Rows from block 3 of a small audio frame classifier, named by matrix and row number. Each number is 128 + 32 x the weight over its row's rms, rounded and kept within 0 to 255. All counts start at 0. Numbers have three digits each.
After each channel's rows are labels from the 100 clips, of 14848, where the channel reaches its highest value: "top examples" is what is common among them; "loudest" is the band of the loudest frequency at the time of the peak. Only what is clearly more common there than usual is listed. The data: melodies that start on their tonic, played by one synthesised instrument.
# c30: last pointwise conv (model.blocks.3.c3.0.weight, 256x256x1), inputs 172-255

c30.12:134086117080145136158141177154147127130168140106119101095176087121097121125112123109134145067120063133126148129139151183126111138127102053137208084113107132129152114175081125121157089066172147166121081117151158117155147183075105105074091132128159114151
top examples: the note B
loudest: 250 to 500 Hz

c30.249:164136125100153143088134152141130121132179228129083111163164105133077132142149118132132075178094121139172137132067117167124135106111144076173099064099070087061165152118170098119110134100108146132101112137136125144134104102139140155158122108076125195182
top examples: square lead
loudest: 1000 to 2000 Hz

c30.74:108142164152121113127119167126101154104129144117218134123130153159158125151103098108104176082127139098176140115140137093118126130103111145193120091143094099132143127092126095154124161146093172121083140150131151106170124115158161168091129156092109101054
top examples: the note F#
loudest: 250 to 500 Hz

c30.241:127183150138106165131131153119133141133094056110133119133104092140137197093109061094156140148119082032208137119139096124105044061135120143129099114129152128151072093138126126134142109105106068129129144099123126118111142136150113141144134070079094086132
top examples: the note F; the note D#; tonic: F
loudest: 250 to 500 Hz

c30.113:096126161129178124111102159132138118142099170104136179144100147098157104100114088096117106121169113134137135095097115045139092091033072124180121165098108112068152119169041065103157105133148157118122139098146123126138136124197093127095128106082157083118
top examples: the note D#; vibraphone-like
loudest: 500 to 1000 Hz

c30.210:179138135137141085129202078127119114110143141146178110109104100115106117171076165122117154074149100151102118124075111060137116092103126108038119145090131070131173160126179115189129132138187096148110135141164107157128134143118151141108135059189186181125
top examples: the note F; bell-like; tonic: F
loudest: 500 to 1000 Hz

c30.153:098106138126148119113055137112110086124149134094142116152166048168136164154122113116116152182083140082073098119126159125153101121160099142119060146077103197150151124065122157138154119125086154177130158124060182135120167166108070126150166185185082185126
top examples: square lead
loudest: 250 to 500 Hz

c30.30:156137079146182129122130082087075191183083129192124169110142184144121108132123121111138129156094110154114148132097099065129118183110117107126134132085086074159072110129151113154167125114138123127145117161112141172111092132146137136135107168104105107171
top examples: square lead
loudest: 1000 to 2000 Hz

c30.39:098197110123182131137141096158163145144120117136132118096076150181102142082153131150110170192158133141174080129121132147146072131080154123101099111144118147146129129152172132117112163157139164103118081174143111151152105152142214083129138101122168144140
top examples: the note D#; the note A#; staccato; tonic: D#
loudest: 250 to 500 Hz

c30.119:107135112111134132106163104110192146133157141122118116152142124154143115174120200093114076129109151233124134068078119068169097164109180164130139163171167120113180076133155120112147143043094113092168175102133142160099124157125117129140128174069179149143
top examples: the note C; oboe-like
loudest: 1000 to 2000 Hz

c30.124:101105127099125124063135137080160168121105127064179112149055121130105095127222133154105094124122140143103156139107126112135115112108096134102109140145141125130129150120116134146131167159163139172119113104197086077171120108103131122140168124141100100091
top examples: the note G; the note D; staccato; tonic: G
loudest: 250 to 500 Hz

c30.98:160141133150149171132120117137069087160082193142151144127138100131160113173104100162138112192095105124157152083086153107102125086154116106176122138107142141094136131147133125183154119103142131124154097125150150179120106126106145183130122116089135120150
top examples: square lead
loudest: 500 to 1000 Hz

c30.56:122156113136170115172133122127090155070126157125166125190125146105102114194134150157118156091147131179132149145156106144101084109120140153122118138164131116135135144086121174118147158141148151127052120147118170161157176063154133073110193121103124154098
top examples: staccato
loudest: 250 to 500 Hz

c30.248:119122084085145142107075115145164130137184146129121102075130130130123101175151169108136082112121131099172143134109143107155173124145114059172191092161146118111058043088115112111062113121079089145169153131155129113132139145089073120114173108149099139111
top examples: the note B; tonic: B; trumpet-like; oboe-like
loudest: 1000 to 2000 Hz

c30.246:097048166146124184166079093115150129182151092111152160098165062101123140128127170122137077131079126137122183091157107119130106134136166096131140127145147072128108135110110127138090133165135129169142115136113100063133174145118120136166152171112077181109
top examples: the note C#; vibraphone-like
loudest: 500 to 1000 Hz

c30.147:096161123158126098116145101140150116123164057092191145156147153125170162177147166115121127120127131156136121121121114083172156094118140151154112112192138104136115120131124113070134196084157117061182091161065135124055158141059153152150075156119122157093
top examples: the note D; the note G; harpsichord-like
loudest: 1000 to 2000 Hz

c30.20:157112145138059096080121148141182113124152133155149124091136092133096155076171096101121149126164108116122139117146163105127136105105094150101150105145115142088151141118090137085112141191097138146174160105151061149111131066119114110186134133127179136103
top examples: the note F#; square lead; clarinet-like
loudest: 250 to 500 Hz

c30.108:121172116177095072114094159108142109167107104107197143154123125120157132123115130144165183082128177139134115135078120107156147173156143130097152156147165074126138176109133157113098102111183108118159172148083138132132130093131171058141127102139148130171
top examples: the note F; tonic: F
loudest: 250 to 500 Hz

c30.51:155133190121108146164091148157157088120108074121145169068197130199121109093095152127125155132127094142156096128133109141145161092100137072122146178148211117091111095109119179079195094153175165112118114113101131111137111084137158105151113157111172158110
top examples: the note D#
loudest: 250 to 500 Hz

c30.97:162106081133140135096163085159131178118100132162104123152125144101185147124126133142117131089097118123141141169127125115148150108118104078102194093076037110110109120127127084142123107140086113117154143139109118116130165089137183144100171139129151082178
top examples: the note G; bell-like
loudest: 250 to 500 Hz

c30.134:121091115151165098132147116043157136129141158150147161140192116132117090149090146148140078141164127176140107098071083157131132117105143089149173110144118096098148181111134071107135146139126115085119082087155132191149099087123129154093152093181142149132
top examples: the note B; tonic: B; vibraphone-like; marimba-like
loudest: 250 to 500 Hz

c30.47:130125141152139107117092128139101113089152096177099079106184144108125144178190117098084105124150105111150148152136111177140095141123102116154166038089147149148111097105096109099138152121134111096114060088094103082104185105136090090146120103166128188074
top examples: the note B; clarinet-like; tonic: B
loudest: 1000 to 2000 Hz

c30.232:079085090102096091128114077093131141152120121110102129103165109115104111122153154112116138117131125139076133088133131125125071143169127113101114115133117130174111075077119151231129089073116101108143105128141129130152109104107176124107112039076137176099
top examples: the note F#
loudest: 250 to 500 Hz

c30.109:155104079160065119102144142118154141156148048083103154142148110147118087124105116058156093106132072133180149114107109167099078118149149130116102133130140154187105182067127112128078143134131158083144175141135099177102112157144143136119149081114100087103
top examples: the note C#; staccato; tonic: C#
loudest: 500 to 1000 Hz

c30.143:127134172160073104144086073127122174092125148140077138103085113165072116129178129112142117163142134143126191150164107084124084080123071154083172034128091081158118133121107133107109091145080117170071103113077151086097135137130125146111152158096123166124
top examples: the note F#; the note B; bell-like; tonic: F#
loudest: 500 to 1000 Hz

c30.41:136124111141138126149114184133157064165114120169120122120157145103125144098154094118110125109098158105037147082071086110159120164152144137131090145121089104166145100127140107087113090127122116132103085126092117099125113100072100115137120208061109171123
top examples: the note F; tonic: F
loudest: 500 to 1000 Hz

c30.254:136151148120120135139129186067148109127113143147121130150168133141058106154098141128117123114173094057122150103170131138159175136149114118167087157120100078166117143183186072131100112095111152161130190162109086132140089097127140123166143143175143100170
top examples: the note B; bell-like
loudest: 1000 to 2000 Hz

c30.252:168182108138115109125171159094124115136097093101163108151136145165118166115129148096160167154150142087157091127102126148153116141108167123103191170150084027171123097155149095143128171092122176110144099118099208098101120128135102148184112139147149099181
top examples: the note F#; vibraphone-like; marimba-like
loudest: 250 to 500 Hz

c30.32:141115140116161170130124129089192137175091126105134095111125087108083163150120116147125087105138094176077155137133117148180120098139214113141172091143175183157108130133138124099086129143142114112101123106121151116138146115095157096159163101108116097128
top examples: the note C#
loudest: 250 to 500 Hz

c30.208:097131140153119087220136095062132173147147087094099126114126120124124161092120077080155147131130100114093115131139115155121165112151189114142121125115130139108132156107152104105173105158134098113110134123129152092140099146175112080137096092115163145115
top examples: the note D
loudest: 1000 to 2000 Hz

c30.150:217113095155169165110091153107094124142080122114155111173094095153133131150128082136141161146040103152134158149165099148137118181110092155153165160157110151158138093145209135108132118151154108119096162139107157066041103136162126170136127164104116172130
top examples: the note B; the note E; trumpet-like; tonic: A
loudest: 1000 to 2000 Hz

c30.120:123095093172117150149115112144151110122143160154114133162188087144143138149123080123041122130127090120089115105088190105152077175107110134096161143176103166100124108137160116104129085120171122120133129077091147163145154156095102139153139047169105117187
top examples: staccato
loudest: 250 to 500 Hz

c30.161:116115152119176141152121105131139139118186166150103081180116167140119193099121126090145106122074117141161148117123196146082134126135140095152100117163164092074121095075150141096209184172096127150166160133155141141136148114110187121115167116156138156169
top examples: the note D#; the note G#; tonic: D#; tonic: G#
loudest: 250 to 500 Hz

c30.54:089156106122147118092183093127104141157085134135202118144135137165155096116146141071111155132138142155138109144091087091091147093186111155111156063084124140119121175140125164162144168161115121150144103128112163126126109153192120152129174105143117149165
top examples: the note F; the note C; square lead; tonic: F
loudest: 250 to 500 Hz

c30.237:119104081111138140103158118081146163188161071084152135068138215163117116154115159111139151141159150139156162097145153185166092130118151096128146108125146154136195168101170100120097106177105145117135192139138136114121123131164139127106121096129134139144
top examples: the note C#
loudest: 1000 to 2000 Hz

c30.157:120088082044141132201169186184092140125169172150100113084151174149145125113101183130120102133113113135152095100086135174076158099088104168151110092119117138126133111118137117057057153091150101169041208098142165095123120149100121041118117100139112159157
top examples: the note D
loudest: 250 to 500 Hz

c30.16:088113138134127131153140093153157155120182171138069201122150129137061150123137144112137120119197120116110166130152126176099103106139079212202140145104132098080109127128135094102101128116092091168117141136110122118154098160140182113126178125115158115120
top examples: the note B
loudest: 250 to 500 Hz

c30.64:094145143142155117071107095167206081137115084197059087144152142136105183147089163081179069159077133194112082174145156126146129160173136115123105118122081133130124112102064174146102113143122141142163170174095090103139130121124090160164200088116163120125
top examples: the note C; tonic: C; trumpet-like
loudest: 1000 to 2000 Hz

c30.5:098149149160165099162081151225092137133197174174201181140084128118159091110113186130100126109167098099149129095141127134117143128119145045086128110131063115079131144153111158163107186113152067124092146120176117149141109138102108139090164066124086159130
top examples: staccato; organ-like
loudest: 250 to 500 Hz

c30.68:130150144159121120158161157116091168082144122126142097130129137113119124081138130146141145112107139164145079077118191136158070091157149113091153160100167085100168171158126071140204144142139129109138107146120117111121082106160151114106144095140177106135
top examples: tonic: B
loudest: 2000 to 4000 Hz